Rows from block 0 of the decoder of a small masked spectrogram model, named by matrix and row number. Rows with one number belong to one neuron. Each number is 200 + 30 x the weight over its row's rms, rounded and kept within 0 to 999. All counts start at 0.
Before each neuron's rows are labels from the 100 clips, of 14976, where the neuron reaches its highest value: "top examples" is what is common among them; "band" is the frequency band that holds the peak. Only what is clearly more common there than usual is listed. The data: chords played on synthesised instruments. In brackets: how many of the 100.
# fc1: MLP up (decoder.0.mlp.fc1.weight, 1024x256), inputs 128-255
# fc2: MLP down (decoder.0.mlp.fc2.weight, 256x1024, transposed), outputs 128-255

top examples: playing: arpeggio up (80); electric piano-like (37)
band: 2000 to 4000 Hz (59)
fc1.201,209,202,184,231,174,198,204,235,170,211,197,190,179,189,236,214,176,127,177,130,255,263,207,167,151,203,206,256,191,195,233,258,214,189,198,164,240,224,195,204,189,233,192,171,165,157,233,195,263,236,168,218,171,205,208,206,170,220,253,229,246,212,229,198,225,212,176,210,248,232,198,202,269,229,161,162,226,184,187,223,169,179,179,181,217,178,176,211,164,230,202,229,164,162,235,198,169,183,187,183,208,210,184,215,158,219,257,193,248,181,137,197,229,209,200,201,223,159,210,192,189,230,197,199,217,155,171,234
fc2.201,200,191,201,154,160,202,215,205,173,217,160,179,216,161,192,279,229,224,204,271,175,204,169,183,195,264,187,155,178,177,134,213,186,162,213,149,154,241,247,241,190,210,244,185,198,197,149,146,205,193,200,175,210,162,186,194,283,178,201,228,235,168,180,231,159,223,172,158,217,189,205,213,187,215,236,237,233,209,281,177,156,242,184,188,222,186,220,228,216,163,189,210,212,212,258,220,156,163,219,185,228,225,186,202,227,159,238,207,180,204,233,191,196,199,242,203,199,190,224,265,226,153,247,243,191,210,190,186

top examples: arpeggio (100); saw pad (96); playing: arpeggio down (67)
band: 4000 to 8000 Hz (68)
fc1.308,219,224,207,223,216,182,245,182,168,242,215,191,194,202,255,184,212,190,203,212,234,171,183,231,205,209,211,232,199,202,217,235,221,158,202,213,236,185,173,208,196,213,212,198,154,184,181,204,210,196,190,221,195,208,171,222,178,233,211,198,225,225,266,199,183,235,207,214,246,249,246,271,261,237,225,241,191,175,181,195,158,185,246,197,216,230,209,219,233,179,215,219,229,156,148,215,182,189,217,249,200,171,139,169,110,153,207,239,195,265,160,188,229,185,237,223,232,180,198,159,210,234,184,198,174,142,199,213
fc2.308,183,216,240,154,179,236,156,203,203,206,240,242,188,208,224,189,160,193,174,165,199,262,169,213,150,208,202,143,176,161,272,183,222,208,223,198,192,194,236,189,238,196,162,274,204,163,209,196,161,191,205,211,196,193,192,179,192,221,233,205,241,148,204,195,180,185,160,185,237,196,239,167,184,228,244,224,243,222,232,158,195,187,248,143,167,185,217,168,193,229,185,157,199,212,216,219,176,230,165,210,215,206,186,216,230,222,153,259,243,167,234,216,216,184,196,192,231,211,223,192,219,169,215,245,217,185,179,224

top examples: block (85); white noise (34); pink noise (26)
band: 0 to 250 Hz (79)
fc1.45,208,229,214,232,210,178,192,230,193,204,229,220,140,211,138,170,232,226,216,224,213,195,201,194,200,188,188,213,215,213,228,230,222,236,201,170,235,218,209,174,172,244,172,204,248,173,187,261,253,218,156,249,233,166,189,202,208,218,176,168,228,194,213,288,149,182,164,208,184,172,197,184,162,220,198,182,205,219,190,177,198,232,200,164,217,206,198,197,242,174,166,165,197,182,228,219,237,223,188,135,167,171,210,215,206,195,199,195,183,235,220,182,207,184,196,228,163,178,167,177,219,210,158,215,241,211,197,166
fc2.45,136,166,163,228,215,216,223,248,210,248,205,236,204,184,194,238,222,247,212,162,165,180,210,172,218,212,217,165,195,206,261,179,152,162,207,256,170,249,152,203,198,225,219,230,271,250,183,224,215,244,193,211,223,211,245,172,221,191,181,220,212,207,216,216,172,171,161,158,213,195,200,191,193,244,197,191,213,171,183,145,208,226,238,177,199,144,190,202,260,192,215,226,190,286,178,178,240,182,165,262,202,205,167,207,203,198,252,216,219,187,229,223,212,174,181,196,178,206,176,132,179,184,192,223,265,253,235,179

top examples: playing: arpeggio up (97); electric piano-like (71)
band: 4000 to 8000 Hz (61)
fc1.399,235,195,216,208,167,192,246,191,144,182,179,154,186,154,238,175,196,191,185,216,164,234,235,173,183,167,222,214,242,181,211,175,240,163,239,182,196,273,203,163,229,191,159,150,152,157,209,249,205,226,245,178,245,210,261,186,194,170,210,232,247,213,208,193,222,241,201,252,220,238,177,195,232,197,244,189,172,237,203,195,180,303,133,185,211,221,184,241,214,157,219,200,211,186,191,244,208,150,156,235,222,141,225,186,213,181,189,163,152,206,224,195,229,215,212,174,171,187,178,153,208,209,161,231,241,157,219,182
fc2.399,214,186,196,209,195,236,157,211,221,170,177,113,185,175,208,157,180,204,228,160,244,192,183,191,227,215,157,230,186,190,186,204,158,226,158,242,226,208,239,195,179,196,172,116,188,234,194,202,187,219,152,192,194,179,166,176,218,206,157,195,184,191,191,183,205,195,221,190,231,232,228,231,150,215,182,328,202,189,285,217,168,223,215,213,188,228,239,181,196,166,233,156,181,252,231,167,175,199,205,178,167,189,222,228,200,190,148,228,180,219,256,186,234,207,223,183,188,189,135,184,170,202,190,132,200,197,239,203

top examples: reverberation (60); text has "reverberant" (60); saw pad (50)
band: 0 to 250 Hz (44); 250 to 500 Hz (32)
fc1.707,224,191,171,219,227,177,207,206,191,188,223,201,228,214,184,228,173,185,183,203,200,210,233,202,234,210,217,153,218,179,227,282,224,185,222,174,184,197,237,228,256,226,182,231,209,164,191,148,184,170,220,248,190,196,177,240,167,241,229,216,201,228,204,239,171,205,213,180,183,252,210,233,220,230,218,194,239,198,173,190,124,184,167,180,235,201,187,164,204,177,117,203,185,212,137,127,187,194,212,211,207,238,229,221,213,203,215,168,192,188,200,249,209,178,220,224,256,119,203,211,187,186,144,198,246,182,211,195
fc2.707,214,181,211,164,236,176,205,202,211,208,181,279,206,263,205,221,191,169,216,165,227,189,215,236,212,206,252,209,237,219,169,228,228,213,193,151,239,188,195,194,237,165,269,187,214,189,235,200,225,196,225,182,182,220,284,208,223,231,221,177,240,240,206,191,199,204,213,221,239,176,166,186,234,220,188,155,231,222,145,196,212,145,180,163,195,175,219,210,165,177,198,196,183,199,189,208,173,187,220,191,237,203,179,192,194,228,237,231,198,223,208,219,215,177,205,246,173,165,209,174,169,206,142,155,200,231,197,212

top examples: arpeggio (99); playing: arpeggio up (64)
band: 250 to 500 Hz (40)
fc1.615,184,126,160,135,142,175,176,166,86,152,170,146,140,217,185,152,147,156,203,146,160,218,171,231,198,198,221,184,183,206,195,184,173,186,149,180,186,191,208,247,157,201,196,223,181,189,199,162,186,180,188,160,187,161,210,178,159,218,220,223,204,228,194,175,344,329,270,278,270,225,225,238,230,212,225,218,229,195,210,239,156,198,173,230,214,201,218,178,169,223,215,219,185,225,189,228,232,228,193,203,218,262,205,218,224,230,186,194,188,160,177,211,221,235,208,198,235,176,224,207,228,206,228,189,179,170,205,214
fc2.615,145,181,194,226,201,234,222,246,165,213,214,211,181,182,193,209,193,222,233,174,201,204,191,185,137,212,199,217,211,178,167,195,202,202,162,178,257,187,185,210,230,187,249,166,186,231,176,202,219,222,244,205,221,242,211,233,223,193,224,200,221,207,166,202,126,178,136,156,214,221,241,135,192,239,215,191,188,224,402,171,233,220,183,220,181,190,190,192,204,210,206,228,228,191,182,183,209,133,152,199,189,137,206,159,200,198,165,193,234,239,150,195,257,179,174,196,174,224,213,244,216,187,161,179,203,218,241,238

top examples: harpsichord-like (95)
band: 4000 to 8000 Hz (62)
fc1.346,232,206,196,208,155,208,225,222,203,219,192,209,195,257,223,179,187,166,196,154,199,235,180,205,169,218,211,205,203,221,215,259,182,192,163,163,180,224,196,178,182,214,219,240,255,239,264,183,186,210,207,203,227,187,189,185,162,179,247,197,229,203,192,175,234,185,162,203,199,181,178,213,209,207,224,248,246,191,209,190,204,246,133,202,213,157,219,161,113,231,158,190,200,192,208,212,193,181,202,162,170,182,225,188,207,181,149,189,230,185,226,221,173,204,219,213,219,270,153,212,193,249,193,147,190,181,170,267
fc2.346,210,215,212,212,199,179,189,179,214,144,205,169,176,244,201,202,203,175,244,239,187,194,184,229,220,248,174,233,188,197,176,210,199,241,178,195,213,170,241,218,176,203,164,207,219,195,214,162,183,270,164,223,249,184,135,275,178,173,179,215,211,218,168,135,182,166,231,137,218,137,181,194,141,190,180,221,238,164,181,249,189,156,199,191,224,186,208,189,206,196,237,181,170,212,176,160,191,230,235,184,191,202,165,217,208,229,218,144,166,168,174,168,191,152,178,166,230,217,204,212,178,214,188,231,128,233,172,168

top examples: string section-like (60); saw pad (40)
band: 1000 to 2000 Hz (66); 500 to 1000 Hz (33)
fc1.175,202,189,203,198,180,192,221,231,171,155,268,215,203,220,232,208,175,196,254,216,228,233,133,211,217,198,194,194,180,237,265,236,202,240,215,196,270,253,168,160,264,248,184,251,247,257,232,199,237,144,219,204,213,238,179,179,180,207,179,160,193,221,211,256,212,178,163,197,183,217,182,170,218,238,202,190,201,119,200,140,187,160,204,183,241,192,190,220,198,175,204,153,248,179,159,196,161,198,201,197,180,155,205,216,167,202,162,165,177,212,198,217,182,219,207,230,209,207,185,181,214,197,205,212,219,186,153,198
fc2.175,180,213,210,160,204,213,199,199,188,146,230,183,218,214,223,194,241,228,227,239,223,194,245,219,132,228,190,257,209,155,229,266,185,250,211,195,147,199,196,197,214,264,160,221,180,155,227,170,249,200,169,204,177,209,175,204,193,282,184,180,189,206,205,217,203,232,245,159,206,196,205,229,156,203,123,178,185,202,265,204,228,235,228,230,171,192,207,238,195,207,177,221,271,198,169,200,177,161,203,228,229,206,174,194,197,194,211,207,198,217,171,172,178,161,179,198,164,218,184,210,141,232,224,227,182,223,140,201

top examples: playing: arpeggio up (63); square lead (57)
band: 4000 to 8000 Hz (91)
fc1.356,222,205,165,200,218,186,193,205,205,203,229,196,115,209,213,172,157,257,280,171,233,243,212,188,201,213,208,194,244,266,199,193,164,224,189,178,170,210,159,268,202,237,199,175,232,202,174,187,204,190,272,223,221,210,223,248,205,187,193,247,227,209,237,174,214,229,184,227,215,196,176,190,275,185,189,166,220,164,192,176,146,198,139,181,211,205,181,137,182,212,181,214,175,230,172,183,201,227,164,149,186,155,154,143,223,270,219,182,233,194,170,209,156,207,136,235,212,200,204,129,202,180,219,219,221,132,201,144
fc2.356,184,173,198,227,173,186,150,250,244,210,224,207,143,230,230,161,199,205,133,169,205,185,199,203,219,249,162,263,188,218,250,144,206,236,217,232,228,228,150,200,200,185,142,211,162,183,251,223,192,179,201,191,250,164,185,243,201,175,182,190,231,281,187,226,173,188,164,188,208,220,212,234,198,190,172,190,180,186,123,103,236,222,247,185,188,262,207,148,157,165,193,220,136,195,213,148,218,154,156,191,155,179,238,196,164,198,199,160,222,232,193,225,190,235,161,252,164,237,156,211,134,142,253,194,232,201,230,194

top examples: reverberation (100); text has "room" (100); text has "reverberant" (100); square lead (50)
band: 500 to 1000 Hz (36)
fc1.329,224,203,168,206,138,133,223,228,219,212,235,193,201,209,171,215,206,205,241,209,153,215,203,233,237,182,156,176,207,271,284,204,203,253,184,204,215,196,189,180,165,183,216,174,225,239,235,230,265,202,158,219,178,189,229,194,187,190,188,210,207,167,169,185,210,201,220,186,189,187,216,164,217,193,183,180,226,229,171,158,192,177,183,187,234,249,181,242,219,252,195,212,231,218,181,238,240,155,185,145,141,157,179,207,178,170,253,148,164,247,195,184,174,227,135,250,192,175,187,213,216,222,193,223,261,175,228,199
fc2.329,156,212,187,197,221,212,179,205,152,141,132,187,255,240,232,195,212,222,177,157,204,216,182,189,229,196,167,208,186,198,170,175,141,198,134,164,264,225,185,208,242,175,198,196,223,201,184,193,175,210,257,210,130,202,169,224,193,190,211,217,177,234,230,189,226,198,225,142,186,203,226,219,204,186,226,229,197,197,242,215,231,213,213,245,223,175,278,224,170,227,174,181,145,199,194,171,196,217,189,221,242,214,237,160,256,174,153,192,179,166,215,197,235,171,258,210,249,210,238,187,178,201,196,177,148,210,202,200

top examples: arpeggio (100); playing: arpeggio down (86)
band: 500 to 1000 Hz (38); 250 to 500 Hz (34)
fc1.463,232,185,183,152,163,175,176,155,133,162,160,173,184,187,217,150,156,179,186,205,166,167,187,208,202,177,215,194,200,145,208,190,204,186,210,173,220,203,196,241,243,166,190,171,210,166,134,200,203,200,197,226,177,174,269,234,213,250,183,256,222,215,233,212,301,291,302,337,296,238,237,223,210,190,213,188,202,221,195,248,180,217,212,199,203,218,191,208,218,210,182,198,185,205,176,212,215,207,167,192,209,215,206,190,227,173,161,228,233,173,193,171,255,152,196,154,204,211,226,226,210,202,176,199,166,163,208,198
fc2.463,154,146,141,156,150,180,190,177,200,152,220,144,203,149,227,190,237,201,231,240,251,226,192,162,179,206,238,194,183,250,224,208,217,252,245,217,181,195,205,164,227,236,159,286,186,212,268,244,168,217,205,236,254,200,179,188,218,231,205,213,147,199,197,191,203,188,177,257,218,187,176,225,166,185,211,176,222,224,234,194,217,156,267,216,161,218,200,224,162,200,194,216,187,187,241,194,196,237,194,221,156,213,176,244,249,210,237,193,182,208,238,215,123,202,176,183,239,225,182,159,165,181,177,188,199,186,207,191

top examples: reverberation (66); text has "reverberant" (66); text has "room" (66); electric piano-like (37)
band: 2000 to 4000 Hz (78)
fc1.318,231,205,163,177,121,186,195,208,219,202,248,209,274,188,186,228,234,203,187,268,195,238,233,216,249,185,202,197,145,219,185,274,165,216,198,201,263,213,258,189,206,182,227,208,203,215,184,215,188,223,161,194,201,177,259,187,224,222,153,221,222,209,210,230,173,209,229,187,164,156,157,126,157,157,176,166,179,198,179,202,230,161,229,186,236,221,261,193,206,174,227,151,203,112,230,220,158,190,207,175,181,181,229,210,224,173,239,224,207,141,205,174,253,145,232,182,208,195,145,201,243,197,168,172,224,210,196,195
fc2.318,199,219,176,149,206,210,144,186,243,248,156,210,224,222,171,225,252,227,186,205,234,168,223,254,234,195,195,190,177,160,200,229,151,150,253,187,163,227,167,246,203,238,213,226,182,161,166,201,247,199,229,238,181,201,216,253,187,231,258,224,208,207,198,193,190,225,189,205,183,151,194,171,143,208,180,216,216,207,143,165,200,193,185,210,148,128,139,200,218,181,211,191,192,219,206,184,226,220,247,217,219,255,187,205,172,253,205,193,157,178,174,188,206,206,235,160,227,167,204,200,163,167,185,207,144,163,148,208

top examples: playing: arpeggio up (63); square lead (26)
band: 500 to 1000 Hz (54); 250 to 500 Hz (37)
fc1.589,209,183,174,194,186,205,240,169,186,184,196,251,191,247,178,209,254,219,151,152,213,192,165,197,181,186,273,186,233,174,192,165,202,201,260,176,222,251,157,196,183,197,180,185,134,158,196,171,212,227,150,224,264,228,221,204,147,184,207,227,206,226,168,178,233,232,179,242,207,192,181,176,227,192,215,243,236,181,175,172,160,231,217,200,211,199,146,217,234,225,222,224,219,192,226,192,204,195,217,201,180,228,192,203,142,209,157,162,250,195,172,163,218,224,200,180,169,201,213,202,148,200,227,223,237,193,193,187
fc2.589,180,214,170,192,192,189,185,243,213,149,184,172,196,216,181,180,179,201,202,196,174,166,189,186,204,256,285,224,215,178,281,198,200,179,206,222,157,148,182,227,171,151,206,184,188,223,181,229,209,203,194,215,193,166,229,130,214,208,199,190,215,255,183,221,201,187,214,229,189,214,178,171,166,186,199,184,153,191,199,208,181,167,183,207,205,243,188,191,186,188,267,191,210,160,165,187,213,219,206,222,121,197,232,177,149,243,168,247,219,164,222,255,224,175,225,275,178,173,252,236,244,207,184,194,181,172,213,172

top examples: harpsichord-like (74)
band: 4000 to 8000 Hz (100)
fc1.335,179,211,198,210,187,206,183,185,205,178,232,235,197,194,182,215,175,175,179,161,199,204,173,177,257,220,202,226,164,214,205,176,198,216,192,157,180,238,155,127,205,203,240,222,231,180,221,195,250,257,204,152,201,220,162,245,187,161,249,208,201,242,201,235,236,200,178,205,220,157,172,202,246,194,154,248,193,205,206,211,187,240,199,165,206,178,207,193,155,214,165,156,216,195,208,177,128,127,202,194,171,202,216,153,247,221,197,232,242,180,152,236,196,186,147,181,204,248,188,182,193,196,184,193,199,181,182,182
fc2.335,214,204,196,180,178,194,185,234,187,208,219,180,263,188,219,155,201,208,177,225,186,180,214,223,197,229,203,148,207,207,221,214,265,181,230,246,219,206,179,145,183,216,192,177,217,222,220,230,227,176,140,185,173,188,246,175,143,203,198,189,208,233,202,200,166,197,182,183,232,224,183,174,177,216,215,163,195,208,219,163,181,174,229,207,179,274,213,206,281,207,185,219,276,137,185,233,193,196,187,186,223,194,201,198,164,191,184,225,157,193,167,204,187,203,194,194,182,223,190,201,220,151,233,223,163,232,196,230

top examples: harpsichord-like (98)
band: 2000 to 4000 Hz (75)
fc1.689,271,151,195,211,170,182,205,201,194,215,171,185,223,214,223,184,208,189,161,209,235,222,210,205,231,224,197,237,150,245,198,247,137,220,181,174,181,222,170,223,193,186,225,208,192,187,210,225,184,167,241,164,208,168,187,227,210,148,257,182,193,240,205,231,266,218,235,209,188,186,189,257,211,193,206,244,266,249,201,222,200,232,178,186,226,160,167,231,124,198,195,230,190,194,225,173,180,204,161,199,198,203,174,161,216,210,189,179,219,159,152,221,199,197,230,197,218,252,128,192,212,152,132,124,151,188,149,234
fc2.689,206,187,192,197,174,209,184,181,210,272,174,246,173,214,241,146,194,186,225,267,216,199,204,234,151,227,237,200,196,203,204,175,261,259,203,161,170,172,269,231,238,209,206,213,176,181,214,213,109,219,176,245,223,212,202,209,162,190,165,227,211,233,231,154,221,199,185,209,189,177,225,175,250,212,225,202,194,190,168,180,183,122,162,181,160,211,180,221,173,205,193,176,184,170,254,166,202,188,216,214,165,191,215,253,215,215,162,199,237,160,205,177,186,219,235,194,172,198,166,227,168,214,185,202,142,210,166,210

top examples: arpeggio (100); playing: arpeggio up (51); dominant 9th (33)
band: 250 to 500 Hz (47)
fc1.423,193,168,178,190,193,172,206,187,195,188,239,196,252,238,244,218,237,187,220,260,241,197,180,231,193,224,217,287,199,226,166,217,220,199,180,238,200,210,210,273,236,221,225,211,223,225,229,197,187,155,230,169,201,219,191,225,242,185,180,199,230,249,226,210,216,186,167,178,152,145,113,178,167,155,200,185,199,166,166,192,158,180,193,236,172,228,204,169,224,164,202,202,180,160,160,182,190,218,209,239,200,208,187,157,160,211,156,174,217,212,202,158,225,205,232,169,203,247,172,165,196,149,185,190,176,228,219,149
fc2.423,177,187,207,214,206,218,256,175,260,247,234,218,182,196,189,201,250,210,200,224,202,207,219,211,180,201,206,185,212,162,191,201,224,168,250,243,218,235,176,171,230,205,190,182,209,185,196,147,236,192,194,195,180,220,171,207,155,186,241,255,188,216,216,198,192,188,185,101,127,123,200,197,191,199,171,221,226,194,221,223,181,176,106,182,234,182,145,241,193,180,180,228,180,206,202,195,160,156,224,203,143,205,249,123,199,205,195,212,163,218,215,195,225,218,154,188,202,164,183,241,142,202,231,196,197,201,167,214

top examples: reverberation (69); text has "room" (69); text has "reverberant" (69); organ-like (27)
band: 0 to 250 Hz (94)
fc1.345,196,187,218,241,234,177,212,219,212,217,190,178,192,206,219,188,179,224,237,209,214,234,208,176,205,230,238,253,263,249,201,155,149,210,160,241,195,189,226,202,235,179,234,187,230,194,232,198,146,172,252,164,249,199,197,236,271,182,204,217,164,210,211,192,216,188,160,210,212,183,215,225,221,226,198,179,176,213,176,201,178,173,148,164,260,245,208,174,112,166,203,237,176,233,161,215,245,130,158,193,187,166,203,182,175,185,218,142,203,174,220,147,226,239,237,244,199,217,178,252,215,180,166,236,212,193,207,172
fc2.345,228,230,174,212,199,239,221,231,196,203,252,211,182,264,192,234,219,186,214,244,213,233,149,178,168,226,154,181,262,233,169,200,182,182,196,170,179,206,196,223,177,261,177,250,273,192,192,170,209,183,198,192,196,233,230,194,187,151,294,204,162,200,215,209,199,223,187,193,167,230,179,177,199,204,261,177,254,159,185,176,138,182,163,176,219,156,211,169,217,213,192,146,190,186,248,225,190,216,212,182,240,189,217,178,159,159,190,208,180,213,204,201,262,188,235,193,192,222,260,220,198,221,163,214,204,197,225,141

top examples: string section-like (39); saw pad (39); clipping (38)
band: 250 to 500 Hz (59)
fc1.128,104,171,154,188,190,242,231,247,199,185,205,227,210,225,186,180,235,166,215,226,190,155,190,256,221,224,251,188,225,172,217,216,199,215,213,212,213,236,262,198,232,251,233,247,246,237,194,218,198,189,229,225,251,223,199,258,214,209,163,211,208,209,212,240,224,164,82,172,157,167,175,119,154,195,169,162,184,222,167,194,193,156,175,178,227,203,201,199,180,160,211,187,159,222,159,184,200,187,171,188,186,205,209,167,168,203,203,150,218,168,227,149,244,141,227,201,158,219,126,165,233,192,212,201,189,221,204,171
fc2.128,108,148,163,173,168,237,207,250,261,240,182,233,212,226,198,160,176,203,203,222,171,196,215,221,159,211,200,171,164,199,235,171,210,190,291,233,175,228,206,169,198,178,205,219,140,177,214,221,255,229,207,219,193,194,214,181,232,246,241,221,217,248,212,195,172,158,164,149,196,190,190,203,188,206,240,216,278,168,102,192,181,206,128,183,205,173,191,237,212,189,221,223,209,258,207,213,204,189,210,170,204,238,165,167,202,198,205,210,199,151,188,198,192,205,227,255,234,190,232,188,194,221,195,266,254,179,142,207

top examples: reverberation (98); text has "reverberant" (98); text has "room" (98); marimba-like (60)
band: 250 to 500 Hz (55)
fc1.564,195,223,204,231,190,216,231,204,122,200,197,218,210,248,196,219,169,204,249,195,203,186,209,180,202,180,161,193,177,231,216,187,150,188,191,227,184,233,185,183,238,206,180,191,148,224,212,177,237,201,227,178,200,205,246,253,227,186,169,286,231,169,123,157,198,203,254,237,196,230,196,197,295,258,149,179,210,227,191,244,245,198,161,185,193,240,195,222,158,255,203,267,123,201,182,229,187,210,228,130,164,186,170,177,166,199,164,147,217,240,245,168,213,233,184,184,172,212,142,148,206,203,202,146,221,202,180,193
fc2.564,194,196,177,236,163,192,206,229,211,238,224,202,219,225,194,208,190,247,220,272,195,202,230,178,241,219,159,168,168,222,151,205,212,179,214,124,182,186,213,217,166,209,243,185,237,145,158,188,166,236,225,228,162,146,211,217,214,218,242,189,201,176,200,175,188,208,254,181,195,193,217,202,201,218,224,216,248,214,196,206,176,157,245,232,241,215,221,267,171,170,184,217,179,194,210,189,193,181,209,191,257,188,209,198,189,193,209,180,231,181,214,154,224,162,250,208,202,209,152,214,289,151,189,239,167,208,252,176

top examples: reverberation (68); text has "room" (68); text has "reverberant" (68); playing: arpeggio down (56)
band: 250 to 500 Hz (87)
fc1.524,235,180,225,244,178,176,209,207,180,197,153,198,236,233,208,217,253,218,220,261,202,199,160,164,212,228,203,230,157,164,178,190,220,207,191,221,197,220,207,183,207,209,253,172,215,202,181,183,199,180,173,236,158,199,229,231,253,155,218,198,215,219,209,189,197,209,210,219,172,148,209,194,213,213,165,226,183,172,183,233,176,172,188,209,196,236,213,220,223,187,173,287,205,138,224,173,180,182,247,189,201,203,173,150,204,195,236,168,264,226,241,170,221,215,189,191,192,237,235,247,215,192,208,169,185,217,191,222
fc2.524,237,175,221,156,194,195,222,229,135,199,230,156,227,223,226,192,132,193,228,236,194,185,227,218,146,254,128,252,202,204,209,176,162,192,177,187,150,215,232,194,211,207,165,163,186,201,181,202,200,214,198,240,216,209,260,153,177,180,169,223,237,193,181,182,176,214,240,184,197,212,200,199,169,210,180,225,247,194,337,241,216,229,166,200,193,185,252,175,167,216,213,178,214,202,186,174,182,198,198,188,163,155,165,217,163,199,205,227,174,167,219,206,223,211,212,230,196,212,139,127,197,172,292,223,212,190,207,183

top examples: playing: arpeggio up (85); square lead (46)
band: 0 to 250 Hz (34)
fc1.574,170,183,165,211,176,154,245,225,218,215,228,222,254,242,236,201,211,164,186,212,259,188,237,186,174,191,166,275,177,220,169,189,246,196,231,231,218,229,184,236,200,207,193,175,192,177,213,150,240,223,195,189,216,226,201,206,187,168,208,216,244,180,157,165,196,212,240,179,168,134,145,225,187,170,172,165,260,200,174,194,167,156,162,203,192,227,179,212,180,209,207,261,223,204,169,159,209,174,203,201,175,194,182,140,203,203,147,216,218,205,149,191,204,194,191,200,225,239,205,166,199,187,196,213,225,215,196,207
fc2.574,224,194,197,154,163,208,244,197,173,180,225,199,171,199,221,161,193,164,234,198,135,189,183,185,227,229,204,177,170,204,164,193,246,191,211,198,190,198,235,156,180,170,216,246,215,255,242,208,209,219,185,183,196,183,235,215,266,204,179,174,162,197,210,225,193,178,228,202,220,206,207,209,223,250,215,211,134,165,202,228,239,150,193,212,187,199,205,230,135,195,177,170,149,137,197,197,172,168,167,172,241,206,252,202,179,227,241,259,196,195,222,215,281,218,166,200,195,214,268,210,208,207,183,215,155,198,167,227

top examples: string section-like (73); block (71)
band: 2000 to 4000 Hz (57)
fc1.763,191,225,217,212,210,192,223,213,165,201,245,244,185,208,233,179,179,163,178,198,225,198,157,224,253,277,229,198,203,213,231,195,206,199,207,196,191,200,262,164,199,210,215,215,205,240,261,176,209,243,138,196,229,208,170,203,172,187,199,170,238,183,209,206,178,183,174,191,242,237,193,196,250,269,245,273,184,128,176,244,217,222,203,175,214,187,197,227,210,186,181,177,205,171,179,207,98,186,195,249,184,160,200,192,184,207,221,203,173,203,192,182,207,194,217,167,225,191,253,203,124,235,163,199,185,214,177,218
fc2.763,202,215,229,189,239,211,205,218,163,131,199,199,167,227,212,203,164,201,171,144,209,193,192,159,150,211,194,255,189,154,196,250,166,163,178,141,249,174,142,163,224,157,177,203,170,223,233,190,218,159,235,173,255,221,177,202,213,201,193,173,123,203,191,202,188,237,181,199,200,181,196,212,174,214,171,200,167,147,283,217,226,157,202,232,235,163,241,185,245,230,224,170,223,209,212,186,176,241,193,193,221,251,145,260,151,176,231,239,174,221,149,205,181,186,197,209,224,172,201,179,230,227,253,207,137,156,225,228

top examples: reverberation (63); text has "room" (63); text has "reverberant" (63); saw pad (27)
band: 0 to 250 Hz (51)
fc1.585,273,246,167,155,201,111,177,193,231,203,262,218,215,206,195,204,202,173,225,150,182,198,253,230,206,157,239,191,164,186,223,234,274,191,183,181,245,240,227,201,232,203,248,214,190,183,219,180,170,224,200,225,208,249,219,202,244,194,182,223,205,172,225,249,145,224,250,213,184,164,174,200,164,189,152,196,222,192,160,178,173,192,157,148,237,216,204,216,225,220,267,143,224,220,198,183,193,196,192,170,178,172,236,214,217,213,156,170,207,208,217,229,217,200,232,194,152,172,150,189,191,211,231,210,241,173,158,203
fc2.585,188,208,201,182,235,210,183,146,180,233,231,223,200,236,153,222,209,210,202,179,196,147,201,200,206,196,241,211,171,215,171,243,237,170,230,162,248,226,168,218,173,189,223,164,188,241,229,202,196,207,228,200,184,230,179,205,171,236,195,154,213,207,194,195,205,189,203,187,161,198,220,186,233,157,211,186,159,208,199,237,253,171,188,197,186,189,183,177,215,183,206,241,109,173,212,175,115,228,229,171,186,251,219,208,194,231,273,240,207,288,247,200,188,195,100,141,165,197,224,268,203,216,198,168,183,214,180,196

top examples: playing: arpeggio up (65); vibraphone-like (44); instrument: square lead (38)
band: 250 to 500 Hz (80)
fc1.507,200,196,198,156,200,173,253,156,213,189,179,167,196,229,219,185,239,221,253,222,219,197,197,156,198,206,187,152,230,208,242,174,199,208,229,163,209,199,181,240,169,210,181,190,173,205,210,172,207,198,173,168,265,193,246,170,258,108,239,198,199,194,166,179,203,199,222,216,225,148,200,225,210,206,221,153,216,186,183,197,143,237,176,206,193,204,178,185,221,261,206,179,176,234,228,172,177,200,181,207,177,146,200,229,158,215,148,235,201,165,164,156,179,173,141,205,175,251,134,195,194,168,214,164,227,228,223,168
fc2.507,204,203,210,165,181,146,247,215,176,162,188,192,221,230,209,195,218,161,215,242,199,184,221,173,171,230,194,119,205,145,237,253,270,199,235,217,225,196,204,207,207,222,226,221,256,198,210,206,170,180,160,198,156,215,174,191,216,233,220,217,205,247,196,217,204,197,169,174,230,144,165,237,225,185,217,191,214,233,206,230,225,165,251,182,210,229,197,222,209,121,166,148,210,215,213,234,186,260,186,209,222,214,185,195,215,210,173,212,139,231,197,190,186,154,231,167,195,184,214,206,176,205,179,216,233,188,225,223